config.toml
train_examples = 97500
translate = 0.12
norm = "layernorm"
mlp_ratio = 3
fused_qkv = false
qk_norm = true
patch_size = [4, 4]
depths = [4, 4, 4]
am_softmax_scale = 30
init = "torch_default"
learning_rate = 0.001
max_precond_dim = 1024
one_sided = false
batch_size = 512
Rows from block 8, named by matrix and row number. Each number is 50 + 10 x the weight over its row's rms, rounded and kept within 0 to 99. All counts start at 0. After the name is the row's rms in percent of the matrix's.
# proj: attention output (model.blocks.8.attn.proj.weight, 256x256), inputs 156-207
proj.81 107:58 64 61 49 44 41 67 32 59 57 61 48 53 38 43 39 51 41 31 62 48 55 26 40 41 60 49 39 46 39 52 49 46 49 49 46 43 29 51 55 60 59 62 38 59 48 75 43 29 53 57 43
proj.82 091:46 31 64 43 51 50 51 57 36 43 72 46 53 47 64 38 44 57 67 46 44 55 60 48 43 52 47 49 60 63 50 52 56 54 32 53 35 39 24 39 56 37 55 43 50 56 54 54 56 48 39 59
proj.83 107:46 55 43 60 30 59 48 44 53 67 26 50 34 64 37 66 43 50 62 49 65 49 50 43 63 52 52 29 43 46 74 58 46 38 59 42 57 44 49 42 57 42 49 59 39 31 45 58 51 60 47 58
proj.84 121:42 49 42 42 47 71 34 60 36 41 36 29 43 58 53 70 38 57 62 44 65 50 61 54 57 48 57 44 40 40 56 56 49 51 48 66 33 49 44 56 39 54 43 32 45 63 43 40 40 64 45 50
proj.85 105:50 67 50 25 24 48 46 58 52 69 58 43 53 39 66 62 63 42 57 65 50 44 44 46 44 41 43 21 52 50 51 48 53 66 51 46 44 46 56 38 43 49 47 55 50 42 62 55 52 46 49 36
proj.86 100:57 45 42 39 61 35 52 32 60 54 46 52 66 62 50 41 44 49 58 50 56 65 41 42 36 51 45 42 52 35 46 35 43 66 48 50 56 37 50 55 33 61 78 69 27 33 56 52 39 45 45 48
proj.87 096:51 39 63 28 62 48 43 55 70 34 45 50 60 66 48 53 50 48 62 48 55 48 57 43 47 39 50 66 49 60 51 38 71 58 32 57 34 33 54 45 61 24 60 41 33 40 40 34 47 43 58 44
proj.88 094:58 47 55 42 52 56 56 46 49 72 39 38 45 76 43 58 40 57 50 40 73 43 32 49 69 62 31 49 57 52 37 44 59 51 52 61 53 62 45 39 32 61 51 60 49 41 40 49 44 49 54 53
proj.89 108:52 48 50 47 44 56 56 58 56 52 58 53 59 58 50 82 59 46 42 41 57 52 56 44 44 45 38 56 62 55 41 51 32 52 63 28 41 51 61 49 38 74 42 62 36 47 55 54 67 35 36 29
proj.90 108:31 48 40 48 37 52 54 86 48 38 62 50 65 53 58 55 60 63 56 34 50 41 52 36 32 28 35 55 61 47 65 24 53 75 42 50 46 42 51 49 52 60 46 36 50 58 36 38 37 58 40 58
proj.91 104:61 60 46 60 46 45 48 41 43 47 57 47 51 52 39 66 55 65 45 52 78 34 62 60 39 60 46 50 46 67 50 71 56 36 59 53 62 47 63 50 59 57 82 49 50 44 54 59 58 32 45 50
proj.92 097:49 40 45 36 26 35 45 46 50 72 40 54 44 37 56 44 64 52 47 41 44 38 51 40 53 31 43 36 61 37 45 37 50 54 64 37 55 48 56 63 61 65 60 48 33 50 58 64 43 41 38 66
proj.93 100:40 45 55 48 46 56 51 43 50 38 36 54 33 61 38 45 41 63 58 53 52 57 53 54 27 48 62 63 38 65 55 55 56 52 37 36 52 65 54 47 49 39 50 44 49 32 56 59 52 38 47 44
proj.94 091:45 49 55 57 51 56 55 68 38 51 42 65 39 42 61 28 59 43 45 51 55 54 49 66 45 43 49 63 49 43 44 55 54 53 39 57 39 58 73 42 62 48 52 57 36 52 47 32 42 55 45 48
proj.95 095:47 59 47 47 55 46 40 58 38 64 67 42 46 53 42 54 51 48 52 59 41 42 49 52 41 46 49 65 60 62 41 50 58 68 51 39 46 54 42 47 55 35 35 56 75 40 39 67 68 46 54 42
proj.96 097:39 66 54 34 46 47 56 34 37 69 68 57 56 42 35 66 20 60 45 49 54 41 49 63 42 69 55 77 56 55 43 73 51 52 59 39 73 48 44 57 58 73 41 52 36 62 62 40 64 48 33 38
proj.97 098:55 48 40 39 47 51 50 34 44 36 38 55 49 42 46 49 49 38 51 45 69 53 56 60 65 55 58 44 45 50 61 49 45 58 38 55 51 40 56 57 44 48 62 42 48 50 52 35 38 59 48 29
proj.98 110:54 59 59 60 65 44 55 44 56 63 51 63 60 41 52 46 52 68 35 55 52 42 51 60 32 57 46 51 66 52 55 49 55 58 52 38 64 49 63 44 50 46 59 56 51 55 52 36 58 34 54 38
proj.99 091:63 59 54 49 62 50 30 59 39 59 55 42 47 54 60 48 63 37 46 45 47 54 65 56 42 49 53 40 32 55 50 48 39 46 73 52 49 47 54 51 30 70 30 60 44 59 43 62 51 39 33 45
proj.100 089:52 59 56 43 44 47 54 41 62 41 46 47 49 48 52 54 52 53 54 57 59 50 41 56 37 62 54 36 65 47 66 44 51 32 57 53 60 60 39 52 38 43 55 56 45 43 66 46 44 49 44 59
proj.101 093:54 49 58 49 62 43 61 41 44 40 61 60 54 51 57 35 53 59 29 34 55 48 72 62 41 39 41 40 57 45 63 27 43 54 65 51 37 43 28 43 35 44 42 48 57 47 58 68 59 60 44 69
proj.102 096:47 60 31 53 54 63 49 65 53 44 53 45 53 59 57 65 50 58 54 46 51 38 55 53 65 38 55 39 43 32 71 47 44 42 39 52 67 48 62 44 38 38 46 54 41 43 42 49 40 56 68 68
proj.103 104:51 39 55 49 56 46 38 22 47 63 39 52 47 46 56 42 55 48 37 42 54 68 36 45 61 57 51 45 43 37 56 61 25 39 48 62 49 35 58 55 66 58 53 53 49 58 52 48 64 27 37 42
proj.104 099:43 43 40 69 35 36 47 45 58 35 58 58 53 51 51 33 50 59 55 40 74 53 52 46 49 52 54 45 68 60 59 53 79 48 54 49 36 36 48 55 56 48 50 40 57 46 52 57 33 60 50 59
proj.105 104:51 54 66 36 53 49 50 59 53 48 53 48 44 34 60 69 50 60 57 47 41 40 62 53 64 36 60 51 43 54 51 47 51 47 46 54 57 55 45 54 51 50 41 50 47 41 62 49 49 65 36 49
proj.106 098:55 68 52 41 31 58 57 61 54 66 53 45 57 36 43 58 56 52 51 66 46 52 46 57 54 49 53 35 47 30 29 52 50 65 73 58 55 57 53 42 48 56 52 54 57 53 64 48 25 50 56 53
proj.107 099:46 66 65 51 59 56 53 40 55 41 30 52 36 37 36 61 53 67 53 67 45 48 39 52 71 59 52 29 26 56 43 40 46 58 49 32 45 42 45 58 36 36 48 54 40 46 57 40 59 63 46 53